config.toml
model = "sound classifier"
dataset = "simulated modem signals in the audio band"
train_examples = 78125
gain_aug_db = 6
noise_aug = 0.01
n_mels = 80
hop_length = 160
input = "log_mel"
spec_augment = true
win_length = 400
targets = ["modulation", "carrier"]
num_classes = [16, 4]
arch = "jasper"
norm = "batchnorm"
hidden_act = "relu"
drop_path = 0.1
depths = [3, 3, 3]
kernel_size = 11
stem = "single"
widths = [128, 160, 192]
loss = "cross_entropy"
init = "xavier_uniform"
residual_init = "none"
optimizer = "adamw"
learning_rate = 0.003
beta1 = 0.9
beta2 = 0.99
eps = 1e-08
ema_decay = 0.99
max_steps = 33300
batch_size = 256
epochs = 109.1
lr_schedule = "cosine"
final_lr_fraction = 0.1
warmup_steps = 3330
weight_decay = 0.01
Rows from block 3, named by matrix and row number. Rows with one number belong to one channel. Each number is 128 + 32 x the weight over its row's rms, rounded and kept within 0 to 255. All counts start at 0. Numbers have three digits each. After the name is the row's rms in percent of the matrix's.
# convs0: first width-11 conv, stride 2 (model.blocks.3.convs.0.weight, 160x128x11), inputs 70-76, a 11 kernel for each
# convs1: second width-11 conv (model.blocks.3.convs.1.weight, 160x160x11, transposed), outputs 70-76, a 11 kernel for each
convs0.129 099:123123122059029066121138110116143130125130125130137126117103098100104095093108128133143164179181180104105115129135165173169162161156108128139107091071077092098088083110132148125119106100101081073072132112086049100172169127132167169
convs1.129 107:164116135098092112124134149148141108112103107062075110117110066091079097090093070128145153142141134137121113143148142143150146156152156173138151132150149144127111103132164141149127142149131129137136107103096111080096111128106110107
convs0.130 101:163129140149146141134140127129129113098108142197227239229213191158104096107102103109116133114103111099109117128127125140140152150141114108101093092104123140149148147134142147160159167147133129112133123130143134124108105101090092103
convs1.130 097:165140131135158143125106097110129099100100104096176221139086080117130134129135103102089092082102117148148145141138140145143160166165131142160167167165156142134135145083062046057085101118126126117103156164151141131109138151125109110
convs0.131 095:140151150161152160151130116120127176160138122120128146161170173163133123128125145151145142133133138186200171154103081087090112117130111113126136130124116117121114109122116115109097093090111117137132143116088076086115133142150153149
convs1.131 098:154155155144113104076086122118092123116138167153111110118142137125117100110114106078074072078077086082078081077090100104105100088100063064077088100103100081080100116096093079061074086112082089105107165163143133144144132128141136141
convs0.132 109:147160155160167172181164176161161149143136130134150156160151135129121108114139152163163152149132131144138140156162171151135125129139140139122115120123136140142131123158156141133119116127134138150155133125111095105095087080089097104
convs1.132 095:093115141111079075099121147155157139126130151188211150062064104125075081086104141171166162172162146137145150150137132136152149145138124130124107111122115095075060048145137096071070083127152162173159140130134132112152184152109111120
convs0.133 119:130126134129110117122121117118133113106110113137152170174171161155136132135147131125087075060076108073084079091087089092100098090092184176161151153166181193200202196148145137140133141145146146139140107114134143138132135130130135135
convs1.133 101:071084106116130122107125143166181118114131119112147178153158147167147144128107107119134145151156166131122119119122115099093092097096126138153149136120108099088084088083095100089084085102115103103126128124128141114108120123120105094
convs0.134 098:137148146137120143150149149151158134134131125125131143153163160162100086085080095119125125133138138088090079071086065094118147155162120112104101106122126140156175181152149159169177194200179170146135046064095130152147154167184168158
convs1.134 102:117114100095122146150162150137139106110117104086057098159204138141127123128123101091097132137127131117124140154130120103112100091089144132122129113115123117116112099155147148160139116122122127117124127131133136136147138130124121114
convs0.135 099:115111120131126119113121116133143093090093105120137153153144134117078058072075094106105102098096102164176172156145144147155168164149081071075084088089092097099104109142145151154152134137128127119116096104121132140148154159153137123
convs1.135 099:182182178147129113097101094096098093117131124129158161186142130146173166157141134109098098105109116130126139159176188202198185186184120136143159171191196183135118132106137153147146139143131120100104109122118102097100103111114093084
convs0.136 097:125117108093082101114100119135136162153153161171181179160145136131097096117117115110083071047039042105087059037026022048086126150142135146157157165172172163138117115167141109085071073072087100124148130117127125130135136151171177173
convs1.136 100:175187186173153128114111126144139117113110122121155131126138135129100105094093110125106099098096086073091102088072056064063046040019086077064067072062035029041054072125120101103100090087083075064065195199197168135132128098074081087
convs0.137 097:100102100108124114109120131137143154147139135139142143139131113103122145155155148133114094092087092131131140144159156149130116105105112110117114120127129133138141144052039027017021023030049066079081094101093084095100116126109055042
convs1.137 093:087090087075113125128127115108103124141116083125183162113148139154093083067046025009031096095109135115129124097093111143175191171153136152165157130117112122132126112130172214218165134136159163152154087087094096099141146148159160153
convs0.138 099:079076077076081082077075075071070192180164150129109102095099098118163167156163153151150151162171180196194184174169166164161153136130159152151147149145144136134137134159147144129111107110109113119120112116112096089075070057058057086
convs1.138 109:138135137133119107117137154148120131162161132108087090138154130117070088085081091095109121121130139134136133131126123141165185198192152156149148147152142129117110118151154154163170163168164164160157117121125109083064045051062075070
convs0.139 103:041036031019059064090069083074072137136132125130124124116114109110103103103120116115108129125128118161162150148134136133127128129127143150147141132117111105109114122164158154152155159159152156164172096103113115116117114111117107109
convs1.139 113:103105101099099104131164158132127131131134131120113109103117133137084084086084070060071105118122125128127123126124140146155160155145153150150146146142137134128134124146145149148144137136133136127128139141140137139126119125123118113
convs0.140 111:155139122109097071065074090099103129121119114116124135148159161165121124128130129115108102089096102112115118130131138133130136135142082085089095095092094090090090082153158159161163170165165149153148147144145148150154152147131111099
convs1.140 107:153142134119117125124115108104111123146143142131128103113117118118119125137149155158151151143135130121123126134143134117108096102104130142143154158161148138136143150138141135120112103130154140140136149141131147153146141134146156172
convs0.141 093:149128096084120154244176148126114123119145163178183154127108108108171172127134099096103123160161185146127122125141153167167159148105105097108116137150153130114108105155155155142137119123119119124143146122111115132126112126141115117
convs1.141 092:139134121127111109161162131114103111131115116120166089091070092122155138130137141150127123145136149118137125109080103126167195191175154149135133112103091142125119112108111103106117102096136136121094102088093090105184231213133136140
convs0.142 102:137129127102118121127128141131129117128133142146138141144142138131181181154130115122133141147141136094095104110126134130127123122118155161155141136128141154165173174124144153167158152162151146144138080098123130134106073045042060081
convs1.142 100:141137124066059086130133136130125137173165140179168106125124131117165163162188194171159162158150169086095105118120114109123130135128156142139143137142130123116102087165168141156168146163183185178173107092089103097147122104107111116
convs0.143 094:117118158192255137067079094105125194169145120102099105114118104100100121124092090125151162166142116136159186166120108115134129122141171199209194179161137155183190169157133117121124152176174177176149151145122083072123153083025077130
convs1.143 091:140093111108127160121105111116128114095093091101098180079127143119147133161155142141148146156155151121121150156137133138148152145151124133131137150137107077119134136135119131171162135125088126147144041075077069084066090198253182137
convs0.144 099:146154161167168156157163169159153108103096094094088088084085084091172176175168165155155154150143131143133124117107124129129133134131174168163162161167164167169168164100084088082091100116115120118113147143132117124135145127115120137
convs1.144 104:097097092103116131125119139163159142134139127137109115109121134148145143136110099097088077097128143099091093097108125147169176186188102113122127132139134125120110110125115129135140139163170157145134151121144153147140133137135120102